A small spectrogram FSQ autoencoder, trained from scratch.
Model: 4.03M parameters, encoder norm groupnorm, encoder patch size 8, encoder depths [16], encoder widths [256], decoder activation silu.
Training: adamw at rate 0.0048, 11400 steps, batches of 128.
Data: trained on phrases spoken by 400 fixed synthetic voices, 39062 training examples, 37.4 epochs.
Rows from block 14 of the encoder of a small spectrogram FSQ autoencoder, named by matrix and row number. Each number is 128 + 32 x the weight over its row's rms, rounded and kept within 0 to 255. All counts start at 0. Numbers have three digits each. After the name is the row's rms in percent of the matrix's.
Before each channel's rows are labels from the 100 clips, of 14976, where the channel reaches its highest value: "top examples" is what is common among them. Only what is clearly more common there than usual is listed. The data: phrases spoken by 400 fixed synthetic voices.
# pw: pointwise conv (encoder.blocks.14.pw.weight, 256x256x1x1), inputs 0-127

top examples: rumble
pw.109 088:143131146136046123146145144135132124123128124152119126122130140155126134127124119081130175066119125098151137124141109136122102124162123125132051123153135144151122120137144123125105119142122127079121131122135159141122162078076123125155122169120128100158074154136120121140121123166161135180133125122122174098122174123061108178119169142162134132134141103117119131136122134122122126123127

top examples: thin (high-pass); white noise; pink noise
pw.235 063:131105094122053127123132112121144130129114113095132128130104128134177108127126121054107072039113131169128121130132119128115120131071117129123000134082132096131129131101130131128120101095129129085133137130135090135128090013018131130133127081144137057101106177125125127143133147106141142184138132134132174109129190129013105189134142171089133128143137127124129137141132126131134110130131

top examples: quiet level; fast speaker
pw.175 123:136123122114191104085118097118094103102168128120102103100129118111097118107096108174110089117121127087111124098090121113138113099120140114119137110095118092102103120098096100103112145099105105153116131115112099127117097133134121121078117096110095135103134084118119114110119102105136115119110110121121130142119117117123198119124073077092106160110119120116105101112119112117114114108121

top examples: mains hum; clipping
pw.249 079:157129105132090129132138136130146129129123075111130129128081133162112129130129132120113154074119127113137129132136120132145136128164126128130004131117133121140132128154136131130119125150130131126131136131132175134131176039042130130140131178127144072155126152133131139136131152158154133200134133130130201137130205131000142212129172134166133133133138147133132128131131133130132136131130

top examples: quiet level; fast speaker
pw.158 184:140140095139147138138160136143161137139193072139142135140091146153179135140139126196139130114143132154155140139144145148141176138123191137141129131123145127162141134131141139137152196129138138180137131140145138136140138132131134138104134141149174133122166169142135130142137177172176149177134143141138148182138142140098191153140142172133146192141153169138150176137138150141140128146133

top examples: quiet level; fast speaker
pw.130 144:134153079134104137125150121139148131133171043154136129133096143149152140135136125171150137129162128144148138132126160144157172132153171133139128123092139142151136129139128133133168178117137134164127120130140124127133127129131129130090129126146173134114158157137133131129128177159150137179124134132129145173128134131083161148132139159123137169131140168139138161131129137132129132135126

top examples: fast speaker
pw.186 074:146151059122051105112148134128168105102102044152111102103093138165160131112106106065140156117163124107142135098113159127132123109114081114126152118124126130145113113092116103102165077129107107045107130110134129126115125160159117115101116127142171161124056152126125128121108175170174131180110106116107170085112150108090090163114155167123133085127135134125099139125106123111106117099122

top examples: quiet level; fast speaker
pw.62 247:139138103149133154157161150148167153155170085115154157157083154140173141157154145169138143126127136142156142154163136158151154154154175148148128146150153118167153146160159154154139184143151151158149137148150148143146152125127144145133148153146154128129141160155140142151147151162129148151149158145147131155146138148122161143146144157152156171145158144144159149145147165148150147159141

top examples: fast speaker
pw.69 092:143107088106177120104122129107124125121213121085113125121105118119117117118123122193101074124102112108117118124103100110107142124083203125107110133144108090115114117094103121124088214139121132199104137110104149136114146108110122119098110146107133111129163104115130133117105134099128112124122115119109130201111141114125212136119101090148106214117116135118113138116107115110105123115128

top examples: child-like voice
pw.230 110:113132092139081138148156108141123127137135116091140127136124155118102134136139109097107010141118127093145144131157129149147109120147136119140072122140147095151142126110151139137127139056145141100157143156145104124145106067072132137037143106127123070102099116159129128132154133063147127144122162140153125115147136157128119132141031110090160147130157113138170133118155177152159126165127

top examples: pink noise; white noise
pw.136 090:129151144117035131076122145124049130132156158148137130132156120140070138128131124071158161126159131149122124133094158120120041125125124123125078131156117151120133128117093133128156127132134133048134134134102127123130121078077128129175117126102050084144034057115122113086133071157127106137076129131133143087130153134104099156135180067121108136090117058107133117087133118133137110128126

top examples: pink noise; rumble
pw.178 130:146137168129051128129136160126107129129142137172129129129147131153115133128128124070148173051136126110142130129132119127120079131152115128127089122161127162139128126134131131129120111152128128063130145129134158138128163100098128129162126164118119110161058158128120113138129115173152134169123131127128170090128177127061107179125171151159126124132136089114127131135128129130129120129130

top examples: clipping
pw.218 072:153124084128058132127135127129125130130119082101133131130086133156122123131130135091112122059118128115134127132139121135145112131150122127130000133102135098137133129147131131130119118136131130096133136132132160133131160033035131131107133162131132078133096137136129136132133140134153133201127133132132201118132205132000127213130144127147136128130138124134134130129132137131133133133130

top examples: rumble
pw.25 099:147124182132008127138135158129117127127123119178125129126135133153121128128127116059128198048121123065137131125133103132115091127154120127129106117164132160137127124121137127128099114156127129070123131125135162136125162109112122126159123170125123119169064152130119117138123122188150135159129128121123167096124152126072095156120173142158130125134134091118126133135123130124124122127125

top examples: rumble
pw.173 086:160125135132067128138136141129144126127127082129129127127093133163135126127126117080110155058112125100139129127135110132112129126135121125129016126124132138141129125125138128127105100142128128111127132126136158134127157049048126128146123161128147082151122183131124121142126145159158135201136128128127201123126200128000115208126172167150131120138136144117129130135127131128128118128128

top examples: child-like voice; pink noise
pw.251 082:159128116126026138120121138123132138140128157123142133139145124159141114131137108076136106130131133162138123134138130124113108126072130138125008127159131136135143136078129138134137129093139136080131122133132066123132055023024133135151126047143116044110084131120130123129130127099114132139121129139131142091131138131094094143142149142057128129132124098122130142131130120135134094126129

top examples: thin (high-pass); mains hum; clipping
pw.163 069:154115076123097128116128105123154124125125066094127124125077126147159115126125120110098107058105126093127122127129108128120143124123125125123000127072130096130128125120124126126103115127126127129126137125129143133126144000001125127088123143129153034144136194128129132135124153115146130190133128127126189137124191127016130193127119190136130129133132157126128127131126129126127123126127

top examples: mains hum; clipping
pw.212 075:155128101130103129129135129129141128129119076111132129129082133161100127129130125130109150079116126100135128129136118132132140128155127127129000129120132120137132127141132130129114120147131130136130137129129170132129172021026128130133130175124141060154134139132132136131130149151154129188130131130129192141129195130017144201127166121161133127129135152131131126127130133128131130130130

top examples: reverberation; thin (high-pass)
pw.152 050:145123068126085129129138108125138127127116076107129123127080133153158124123125114102131101068121126146138128127131123126121113122107120124126004129092125101137125127105129128128125108108126127097128122126141123134125126020025124125128125116133132050120112174122125127141127140128153132205135128125126190116126188126000132197128150177117127130140139132123128135136126121130129113127129

top examples: clipping; pink noise; white noise
pw.33 049:169179111148145138115151106159071140144156093157136143143120154183079169134142141160185160129173132120141161147109180152174131145154157137163049114103142158140129132146121141139174156070141134142146099147117069116141076044052125132146140076109093063102138063134116098083146108106169114135074142130147159159142138143099150151140139077072117147088128139125147132088147133146145121147114

top examples: reverberation; thin (high-pass)
pw.165 045:131130097133067127138137121133141128130125084124131127130094136143185130130127116054128096056126126144143130127136133129125100125116109124133003130101132101141130126116135132129133095111130130075131127132143113137129110018020127126074124103146131036101095198127121124149131132130163140183128130131128146093128156128043091165131089193106132115148143110119133140142129127132131114132127

top examples: child-like voice
pw.203 055:161176110152115132149161129163099137140149122139141132142126155190092166127142135153172195156167109144173158142143173141153126142149159132159019107138140159164133125146139143134168161095145133126130064132114115114132113034031120126192131127115102033126120077122120103101131109140167118150100127128131157131130150131092141159129209083109117143106132121119126123104131115131130115130111

top examples: thin (high-pass)
pw.168 059:132116076124069129122134112121150127128122075096129125128083130129182118125125122085120091062113131154130125125130120124125128125126116127125000130081129094132128127129128129128122110123127131102130142128141132132129136000000128128108126125140147027131115192124128130144129147125136132187143129132129170117128187129022118185131127195128128126143136144128129137138129126133132119128130

top examples: rumble
pw.102 087:147128150130024129133142168132115130130147084145129130129099137148128130129130123091125160037123125123142133130136122133121092129141135126132004127164133129143130125131136129128122133141127130092129130129133152138128151040041127128135128155125122076140074132133124124133128125168163131198126131125128190123128192128000129199126158126146132144130141104124129133130128133129130125130130

top examples: mains hum; clipping
pw.214 090:149130106131102129133142138132128129129132044094130128129062137152110129129128158134120152107122128124140132129136127134189130128193143127132017129116134086141131128196134129128128150142130129133129129129130172133128178041048127128113130183128132072146126110132134141124129144142149127198127130128129194149128196129010159204127146112167132143124139141139130129124129133127130154129128

top examples: fast speaker; clipping
pw.236 084:118137115138134167128130126143127159163132077124155167166130143104135137167162151135123083126128146064116138167138132150185158165255146154143155142134146079127155144191135164166126148111163160136148102147143112130148110162159140142000151110130132160122134139154136130124149128100086134131123155135146136135147129148123137129133117136108155139126143146161157154119148160145146155160136

top examples: pink noise; rumble
pw.79 073:148116150127051118127138154124109123122153125147120121121130133155113120117121116088116149052119117101139127120130110124106082124115129120125036127156126141140121116101128122120106133138119122081121122122124144132122141064062119123147119146114115087145067134124118115127121118158158125189116124117122197118121199123027126203117164129137124145123135093114122127123122126121123110124122

top examples: mains hum
pw.7 124:158122139134153133126138131129143135134116079127132138134098134160083128132134133158091174125090133020126133135130085128145145137195131133131073127123129119130132133177132134133068138146129133151135140136145173141135183086086133133150141184122138096165151127132138138145135136157172143140148138126131144146135141133122151145123162112181130130141140149141134134144132131131134145137133

top examples: mains hum; clipping
pw.57 157:128102116107161125097119188107132128126161100095126127127099112124103104125125148157098158113098117077113110126108095105155124123172153128107118136174112108116124128168106126127090157181123126145130145133114193140134189121120133134154136195103137122176124137120139155114129137177145110170117136134131144149132162132103169153134177136186125160113131137146134123111130128132132157132140

top examples: pink noise; rumble; white noise
pw.131 077:156127135131059127131137136128127126127127093140127128127105134162112127126126115090126157058119125106137132127133118131106117128119122125131012129125131146138128124108133127127114110138128128108126130126133149132126148044039126127156124152120135072145110158128125120134126136162153129200128127126126203120125205127000121212126177146141128123131135134120127129128126129129127115127132

top examples: clipping
pw.22 153:158083089098145109088110173096135111110141098078109111107089099159156088108108118135086069109090118133110100110101091092095138112084131122098120132168103086112111121106096108109093128182106112128128149131120180142134176123123140135107130178118172126180128182115139147131129163145160124176126123140129177137133213126086142208137157185177116137128131149133118129127128113131128131119143

top examples: clipping; pink noise
pw.208 095:100185112170143168165185144177093154164157098138165156167103175107077179163162155145198135148169132163174173163150180178209127153199152144176072131142166173175158145177162163162181157126164155137161123158135134130150132063067139144145148135121104064117133085159123125117159115116121126120112160144159109139153121162142138118147129089129144153118158124137170142115161160158161141165127

top examples: pink noise; clipping
pw.124 109:115143090156017155182171121154134146154152104096160144157102165099113143150150137073139116134124127124158147146194133171164075135142135129151118134108160115175156131137175151149138150133158151046143141143149145134136141118118133138086141143141112117119029109169132140137141134152124135156126166134143122097140127150130109122137094104134177151137161077137182128128145199142149142171132

top examples: fast speaker; clipping
pw.29 122:112097118104138126104124192107118124125180105106123123124098111113153095123126128143102133093101116142129108125114100108108118127123170129103113137187112113131125126136110126126105174174126128150133138135119187137138178118119136136136136181117162122166128177118135136122134155164151127210111132139135142158135177134070180175140169179169123181118131153130134139117134126136133130131136

top examples: child-like voice
pw.195 072:127170087168123153176172128165146136150145070126156137152088170130107170146152113130161063149144124131172162143161149167184153131180156130170054117140161134171154135135172153153158156083162149126160122160158107128148117043053135139031139115150136048099130126154122115153157155068147151140152164143156124133150130161128129129143039117111154155153159139136170161143159166157161117169122

top examples: child-like voice; pink noise
pw.239 093:162154134131012144111134161137087140144159143141146141144140133166092145140144127094156166124150133145136135147128153132121092140132146136138046124168132144132143139133121143142153148126146143079139116139128120127137113048049132135174132114122088060128071083129126122107138100158139120140103135137138146104135139138096113149140182087111130147110129092128136138108138128140139119134128

top examples: fast speaker; clipping
pw.58 083:116125096128105123124131143127119126124123101118124125123106129093120126124124121051119086074124130119132128123129125127130090124114085125128127128152129117132125128129128124125123082123123125000135139134134133132132128136137132131059131126130114142112021120133126127136134118114135133154129129132132122030134142131075095131133066115122135110135137089127127121133133133134134126128131

top examples: rumble
pw.34 185:143124175133030126136139170133109128127129126172124129127134135157112133128127123075125180040125117081144134128130108131115086129153119127132101114166129149142124120130135128129105114160125127073125134126136165137126165111109122126154126172122113118163067140130114109138125110180142137143129130120123146100126147125098102148120166131165129124133136091113127131137124129125125125130124